Weights of a small image VQ-VAE: decoder widths [64, 128, 192], 6900 steps.
Rows from block 2 of the encoder of a small image VQ-VAE, named by matrix and row number. Rows with one number belong to one channel. Each number is 128 + 24 x the weight over its row's rms, rounded and kept within 0 to 255. All counts start at 0. Numbers have three digits each. After the name is the row's rms in percent of the matrix's.
After each channel's rows are labels from the 100 images, of 14976, where the channel reaches its highest value: "strongest on" is what is common among them. Only what is clearly more common there than usual is listed. The data: short English words printed on busy colour backdrops. In brackets: how many of the 100.
# convs1: first pointwise conv (encoder.blocks.2.convs.1.weight, 128x128x1x1), inputs 64-127
# convs3: second pointwise conv (encoder.blocks.2.convs.3.weight, 128x128x1x1, transposed), outputs 64-127

convs1.116 088:112170090090118149116098113130109110078097129137097140103108079114121112110130121147140089080133104158150117164117165106141152102151111122142140140068111124126130133134114139165169165105173091
convs3.116 088:112116157153119100142157142174086115145120182117136112151123173096142143151119113118158121122078167152130151121118118093132145157130110134141147106145137115141153137124170088140119100125121146
strongest on: white ink (64)

convs1.69 083:146097131120106175144152131121138117108123103144109131155100085129150174164086126102132074158111141113168108123130116118081131114138151125143132119131124107152158164124148092140158145154088149
convs3.69 102:107151125154121141137094115113125134110117102189147151109139114117112097168118127142139118068125125148115084167113171092129139171107172153138132075119128125135105141146109150152133185141129150
strongest on: white ink (60)

convs1.75 065:177138133095112109129145141118096117120121081135103126128089140118102115123119118153124125086137185136142130103161138145128119150124186170147138137089118140132131144141146110132167128116128124
convs3.75 083:137111119149088144131130137151109182105118134128163123128113153117160125109100178143095172160145149114114137104096150140143139053130137114113119153126095158152145126134172163126112139074146146
strongest on: black ink (47)

convs1.119 106:134100130126165108141121115135140095133155111144114140116108096139132106108130118135147159132114068080099127077124135133106106129101115171124144108094077122109118168159104089103098094134052130
convs3.119 098:089144116135160148128110155121135145130129121080111102125117129131104110093132154091140120142141130141076124116098184160116123144190103146151137124116124135165129119162115073141109116109141109
strongest on: white ink (50)

convs1.18 093:144116147146176152133116126146127102122135135158134134108165115122120133142137129154136159127079193116147134122135109119138136137125111177117163118106154087110146102099142153175149140109114145
convs3.18 103:150117126129081155161138170153114119096126087169165188137102124151100146154140140145123160145140124162120177145122121155133104118139169121106127136122135149152165159122153164113157171110112146
strongest on: white ink (31); black ink (26)

convs1.22 105:076118108094174101140130117186158116176122104128110122130143175085103151100158129118135142130174128118101147148124110085153113115115112125125120136167099150126141134184148121124116088139149144
convs3.22 102:138115073140139146163167113159172073159114130156153108123138099119059139095136126080101118115162137138119118145152141103116138090106158108147135118147108116111136111098109127138120073099110125
strongest on: black ink (37)

convs1.86 087:155124135125148111125141145119126128076160156114171098084124096167169118151107116104130102141116144178159102153128154110135158130096132117119093110157135098149101135122127123110117126130110124
convs3.86 091:104141117099075164116149090079133142119166099139145135105125126141093147156109155133079134092146082131121104124127129128104141115108149141119115169138106123098145179115147153147100152117126106
strongest on: black ink (52); white ink (32)

convs1.32 080:142168129128096125114134098138146076133143151158139100115136072109119133108115131132147128126081129133106097086104103132098155084150193119129142123159118109139131131134139116175103133150158114
convs3.32 074:140142131112181150148043137136133121155125134153095116115127110136154143136067139138126139124073148161104113133176075117139124154129139105124127136082128130137130132154095129146124179154097118
strongest on: bold (74); white ink (67)

convs1.8 094:164126187117116116112125109096134125123137132148132128170119135163121105135101123171127117127149118119102133118147095138131117078124142165113103143182131111106145109162125141154140109178131155
convs3.8 103:132153201149144076146066172107083115103161136142134103161116121154113102116115103132136079163101122123160118115129104146127131068148133098094123135122157128078142132123140129132059130119094095
strongest on: black ink (34)

convs1.61 078:123154121113099098130123143170135108174131117140137119151120135133102108123111107117092115112140109133099104124118162133123094160120133082094155131150099118138135120081134104068138094123145103
convs3.61 073:117170141155139104123190080124089103128103123162125133124128089153110141149183113144141142101182115120115137099153136136130112126128143105131097096117147141134150160107122130132149158114140140
strongest on: white ink (41); black ink (29)

convs1.43 104:158120149120130131136135126134106119137124158129170137130123125098074118133122131139110118124157068113208099131112122126130179132136025114141139132144097129118112115121149151148110147122128155
convs3.43 128:139109150151117131086131087142145165145124161141094145126076115109092115164089109126129125154115148076141165117089152137139148125150149139149103127132126115130106124142121153123153127121133117
strongest on: black ink (50)

convs1.48 097:092113080156120093129144144164084139179139092141139119131174110110119152140141092123096136137163084132109132118128115108128104132139137136092101124127124108105095140127136151164110139161120131
convs3.48 093:110126103123167115111107110148088134160170154172091121120090129153119137151140122128057137065093112109169167105148150108134149162145122103141136137108170113108162101163144126095140161160106106
strongest on: white ink (26); black ink (25)

convs1.121 100:160154120124108108130165128131081100151117137141130135120143134088137134126145147146115136127136137114143133106154084185099166134147170120136146109133138115133148113083130113086109139117122111
convs3.121 093:183074061106143193124126127133121117145148123130138123110136144123120121118162098133129138146124145105130130149113174167176148133165135098147143111144115137149124102116121138099127135126117113
strongest on: white ink (48)

convs1.85 104:124146143065121101129129124072138152112170149150138128127117112074136099091137151140142158103161126141181158100107097146126119094129122139130105130148069106165099145152116089151097105143113119
convs3.85 092:149097168127122084115156107128092115100150168121133143116110115078121141060112143090110065136108127115101093145104148126153102143140162102140121093106176167077111121157114088112135132144094134
strongest on: black ink (43)

convs1.95 106:090110119098126097155126122139140106149102158126163133125150128138157122104109146120147111145110141134121146108127119168101147137109123132151120124127155106139118121117121057119162115081120140
convs3.95 098:134156115104112117111112132106069193132135145148109159099108138110172095123158103123130149093104127145095152134152103117116120115107142134103116185122126122109150116108153106143135129153117146
strongest on: white ink (32); black ink (25)

convs1.118 105:176121075152092117125160118099124187114104114120137139120138134128113114117195140085144119104169101100070137127086117062116115104181109110127140146075155143131144143128167142112140151156158128
convs3.118 121:115139157117116113098128132084105144090143158146106134133098141129138138138164141165143147111158085149131140127140148168121117084154127089158116188123144137137135160141162132149124165141153129
strongest on: black ink (28); white ink (25)

convs1.37 105:134166156114120139138143138160158136101098116135171136116188096154127149111082137173141147096116076118093123104103150137105132066112128136102161130110103163126134123160143119110116155131119159
convs3.37 094:102135127118102118110162096140078141103156126073151120149133121102136142149155134142094146110131137127163119154083126109124182138111150145147148133115089139144086098133118111128139095146159149
strongest on: black ink (37)

convs1.88 128:171203144144148146137126110097154102157131133115132132124155129123154110104042132100124160145134132133208094148164116147134101121098192136129137139120172128138113120111111135123124134127125120
convs3.88 120:109248116152107108114140156135150148119140166131116119148149126125113127126096098112138159109120123137099165159134097129179129137044095132136128118134101127105138140137119131130138131134103116
strongest on: black ink (59)

convs1.62 096:139128135128104159131136114110127161136086147132102099096091135089081114096158119126096110127134148157153115158148149113132119155143159107116088112111120133180145118125104140155071115110126103
convs3.62 108:135101124174160121141134113126139084133158119116125128116196155131160157134095140158153103142153125147122128101140119100140177109105140097111124141119125141143138110139141121149095118110113126
strongest on: black ink (73)

convs1.120 088:101121160140129127103138113183151135135153172118127142163179081159122174154137127164161109075103153145121164127133097175098143126145119126119148113115088096137158139115119134164163135115105164
convs3.120 093:145102127129169105111079152145141108070148130144117104130114156115131075160134100132160081126093141142122113114134095137113108111153096115122138139168121084117125158107198104185073104153138139
strongest on: white ink (32)

convs1.27 094:178143138125107088162108135149139138122167058086113103129132156118094131137114152122102105142085144114130162077145154146136122106131128144122112129161129132183182131141140111138195107111137120
convs3.27 093:149134139161175088099151116098144147146176125141157117165113141118166197138117158126185125148116107125153124113113109122093133136120114146168150128151148131147132135148113124096179149129142132
strongest on: white ink (29)

convs1.15 106:126128119125132119186116105114088122100135111139109163144125113122114142126116119121136167142106144191117088173154138144112132148129123128101108141136124115130128065190154132145088142141158161
convs3.15 107:159157134093111108156160179099142124135129120072114158164163175150108089116107097145145076079125139089133099137115142125131144153129113167093116132115116114104132163110144136142135109151110128
strongest on: black ink (55)

convs1.20 107:127126141170100091141081159138103139121128141134140114097176109185108151088094122103127086141129132146141132115147121057139107139132125103073120093114109110139073122122156154112114100136124108
convs3.20 095:132112138139179109138091138130115111120096131118123102123130135063104141126141129108120169168134109054125145135089182079101118130156151141157126118136108127134143146107164158114117095146108142
strongest on: black ink (31)

convs1.122 079:122139105160133136109101099127079141117103110115107119140144115147085139097165118102091142155112146117200144123072110134132126118092098143161110142114157115092154169112147112150127131142164096
convs3.122 085:140051143140129096079137092116145119115091137084168110151119109143174114117109166106169130150121081134143135126130128107132109159147143135098141117111171105137181151112144135147120141156139140
strongest on: white ink (25)

convs1.19 102:118164099118154157115110117103169141135096099122143085109131138154153131134128131137124118089132138149097126119153121121118192071131147113110134135122149131117098123145116114101125103119137107
convs3.19 100:122107145111144108107156160092154070118112089134147157117110110102132167158115103141190141184171127079130109170127115095092111165147137108123147145124102151111108126134138140106126097141125169
strongest on: white ink (48)

convs1.21 118:074050086129122103137114138133097172128133120127118129147102162130122138137170139135126131089117114128147148129118129070143113118161073121139112106110140153107120142119239139120147141096132116
convs3.21 129:161122142135121160116121155156107114099146114119078135151159167135167142149141110149170150161133127140126151141165090126136112112148098166099125151138160109118156138135119106129129132155165121
strongest on: black ink (30)

convs1.73 078:154117116107153107102120139128097122142175146123185122115098126107111110136151151171124138152136111142129096116155122150193147125122118128138128124176124156110139149137111117124121115142107119
convs3.73 083:166104116103105101102145118148134138095118150171093140129125143117165161086128101101177090122142165141137135091134122132154121112137153125131146115160157096067071150133077159128172105142119205
strongest on: bold (84); black ink (74)

convs1.96 107:125124143171133143134119179129129114148124213117133133128133108141146135133096157142109083151110116068121141144170118143142122127116158121099120121133114084118093147074137133134112129131093116
convs3.96 095:145107145158143083148099074125127113169158151128116147150137158132146135109126123141154122092101155108091125106110137097132136138119094137111111110075126096143151121110120101117089178168133086
strongest on: black ink (81)

convs1.123 104:093120110139090130130088178122127104149075138141139115083131101131121148140111167183121144149120120135106137130139119129119120128115121129146131135064156065151101169160122123138126116148119144
convs3.123 108:119136142180178146131101114099144083145164115140160134146113132145108113116127127156114163157169103137146164122147140150143101107094104139119116161137141157125093153145105156152097097137135122
strongest on: bold (76); black ink (43)

convs1.79 076:152158115133145223121110122151119150133134204141113120135112117092112117156125145180119116181133155099133098138103117149066173104154084127134110134137124134123092106149128117154091133152119091
convs3.79 089:145118140145142169105138130164165157154177164089148136140068124139097166149143132099117137105080105101092120136118147122112113104124078143120126159151121152119133127108136104096135133144097146
strongest on: white ink (38); black ink (37)

convs1.13 102:145160137169152131132137159077105090140084121147126130096111106133115102174116117090144133153136178158132139135121159105160115135122162125139104148175156095133117113108170146096132131125111125
convs3.13 110:158121135117106157127151184091143151101149107135153151145153126124126125116175120131051078176150133153111153126112123096118124122145132142138132129146170129050135123115121107089141129131123132
strongest on: white ink (41)

convs1.64 076:126112140110123046128153130121078128141115155157130132155118071102089113143150115184144099151112130136123127115163129117122156186146140096144116117149125132096130090112128089122103085146153143
convs3.64 099:068145174102081151117149103121099115095136117072140129135112154112169088104123120115102131129158107184152135100120137148094089104130155137148145168134078109085111098093148098120142103123110106
strongest on: black ink (25)

convs1.106 071:147111135131104109146116098164133152124133117143109141101111110119118145093130088135115115105159191129119171132083122084134139130142126130146141128138149097120109136179122110147097049124087108
convs3.106 070:123110167155115116136139147138120108082148125121137130140128081119146175099192131182147143084148121161099126114113137115114137114138132119152124150152150167111092129113135162116142120133134134
strongest on: black ink (50)

convs1.80 102:167124159135122161106093132179094144117149105116135134119110115134095128155097118126119124172166133158103155134135151100158083126140143116139114134148141155157119134115118138129112089124146109
convs3.80 122:124133150125140128095118127104127154142174151108098102126121133132112124130157109071126107107094131133117126117097136112101151128131159097136183132103138114143105108132151122116099117105099129
strongest on: bold (74); black ink (42)

convs1.68 071:162117095109173155092137142134093131106115112140127126096119102136114116133109124164125100136138143117135100126151105139122126133123148115106116126142075146143144119153127136109096111112128105
convs3.68 080:077123166129169125126118142093145151117116115107100131077147097087115158109148154113092102154148132138126109137123143164119145066109104131125114121119146123144130122111094126123115125141093110
strongest on: black ink (27)

convs1.105 096:126125077140123113133135117142106149164128159154143124134093117142127122110148152120171056140123117121128141114141142116105103178128132080113133137103137090111113162116104147134096168132109102
convs3.105 098:085172131146149129114101109117120096075099080133160106111165128121126127113166150101179098123116121102142114103110127163089103146131160123142134143114099131129124126117121116143101105108139137
strongest on: white ink (27)

convs1.110 103:152122138123140176132103129157148129115133124122122125117149141171104079135100119162126136161141120122122156127125123113080095131092132156111137120125136150148123128128110103157111141074138147
convs3.110 100:144117079127126149112117174142154140105123123137116112112134115136127114084109100151109136062125149155155110134123115113163136138168099115131118102126123140093127124148104133148159146139135140
strongest on: black ink (31)

convs1.50 089:141061120121110111129149145137118126161089118128147159130133121119117156132135150134115097106139150104157168197107077120149165128126122137117134132151099133133101122128128127158092081154141127
convs3.50 091:125131156101122098142107155136102145158185091155130129170106157119172154155106136148107135151138090132095125138113100148179125121117115117122143103099155119109120149127132151131125138105143111
strongest on: white ink (32)

convs1.82 113:108139137128146140109113130092108117134127151117145130125104119091095126137136113153118137132139117095131082124134139134148153122124150137142128114149115115154139127156129168138144173127130147
convs3.82 118:131147138125079097099122119102103124112143123169123116138123148175163132154112148106130126079128167124144111126107091141114136126117133107105154118142175137129125187102128216138166134166155104
strongest on: black ink (26)

convs1.56 093:131120114075169100128132141125156125128117141123165141104115175126120128102144101159149153137133175111138131135088147141122113117145123122121130143119143139102169124128111176128142142086123117
convs3.56 093:132153149139145120142128141122148108156157109113116125121115094112111143124121141154112099137152142075083094093109096112131109138147119097112137137089114148081131165149126126130120134093116147
strongest on: white ink (44); black ink (26)

convs1.98 091:130109189130102184111113103064156132081125151149177114107156118133122128166113123136140120167148092114125144136115135149100149127112101145139136135143151125139184093152173100117112132131133121
convs3.98 101:102110215119135135135143140146080123081164114130095118140118144090132123089109176116144106162153104108133174135093118089145138105155159166134113171102124102122105149104160128129122120126108148
strongest on: black ink (53)

convs1.57 114:164139133143107103160123147133130114149101146124198080143120105145115134108141140234113117095099111172110122126117113149151122101112136129167131129129120098108104116111134144136143113111099127
convs3.57 114:105145124169135141160158153111135108129111081178166145123148092088082146105159141083088173042110144080111099121130118101127109156151141088119106127106120172127097126122108151108136139129134100
strongest on: black ink (30)

convs1.45 090:151118100158159177120122171139134115132136141160108120123131103158144121121163118124142088131137130143113169086115166125172096081137129109088146142145112110115155110194132110140106122113124082
convs3.45 091:071093127103131173127123140161085147151123157102122124137144116107095155173141103132137133114175138097161081120099138128144117115133091142137128142132107121121124094126104112183135118160128129
strongest on: black ink (28)

convs1.41 103:160135149151167105121165131116150122094142126127141127114124158105114169156130120086150122138113131088139111121134110162100135112090159131065138115154124132136107147109155139134141123172129106
convs3.41 093:120107136138138132120090165135085100138130112124118128112112141111128174138124123127105172138109161134158094144134138128160133094165143150158122147152157111117115114144132100173117194127126161
strongest on: white ink (36)

convs1.42 099:164097130163147143146137135128102161165100153149119118151109146102120126110159123121129126139116137123147106125117122102121104128144105118107136124154114129103107079161127143149108082128119173
convs3.42 103:123162121103117127120178120129149093158122102073098123133156131159149137120097153170144134146123144131107110123115105139087107125112142135119154113043099122113150134146130124130090155101125130
strongest on: black ink (42)

convs1.30 094:159113143094144090127112112116151142121130112139156135179109101106167159090119129118192127127141134117103118119108164149117112167110137138102058129108093100137086085156119084145141107139151123
convs3.30 091:146146128117137141097068096151082126131167138131103135157181124166112172090116111126101124137170110099167135082107096116133135143150167114146125175126135125157115120108129115132077127082167158
strongest on: black ink (68)

convs1.46 096:166145139125132151136130140161145120147072108150130144131108151162135128103162128147157146083115131141117074139108123162097138093118120113134133103170161097117121153155143123076072145105136124
convs3.46 099:118117155062077134111162126173154135097121113130121142140131119114148160181085127134113171163127157095123081131124130120109170147108158122126135115110176128141111160140157151129104144092124111
strongest on: black ink (60)

convs1.99 098:147122139134111105175113112130123139071078102131134085113111124143131150191115140102161143139150112130112133097171142143194117065090091140118126172125128139148111131139123151148075130163103140
convs3.99 101:131124061128097170150118167156173124133117154155155125124121149164097136086157156145141090139124127138141132141143148122190125129087135149142127094141116121109148098131106139090126126094106136
strongest on: white ink (31)

convs1.39 112:126216071141125175134121122126106127109127111128115133127112130123143149206068111108114136114132158138184120133145177149124146160149155142144138117119124132120154115134131171137121123097130120
convs3.39 113:082081168131127121176107153118086131102116161124148124139113137126148124157206131122158131120137129130118108127123159115104122174199105107088128134126148124123097141129178078119128130203120115
strongest on: white ink (30)

convs1.54 092:139131072132148147126097117101105127078166114124112144100109106078144156109074104140150131194111133106190071118135126151142123132162185107170148138147130124097101169071141132132108099152107102
convs3.54 096:111122120124137143116084115125101093104123120126096147106144161119106132133100116088169116112152089136149128131146112124154156127124126122149150129125103131140166088148158081130103156117165108
strongest on: black ink (43)

convs1.6 112:172125154156124153141092142099130121105170134112107149143123153149123139165118141085105123135116109132146105138131121128116105115093126151122140142121116137147107126101097138119124107174147171
convs3.6 116:145134193100157090124123148086121096127167173155100132126110155142094170190102128152153139115113124139134125129148141162153147134111137140111114165128126116136130155133162103078117134134149135
strongest on: white ink (41); black ink (30)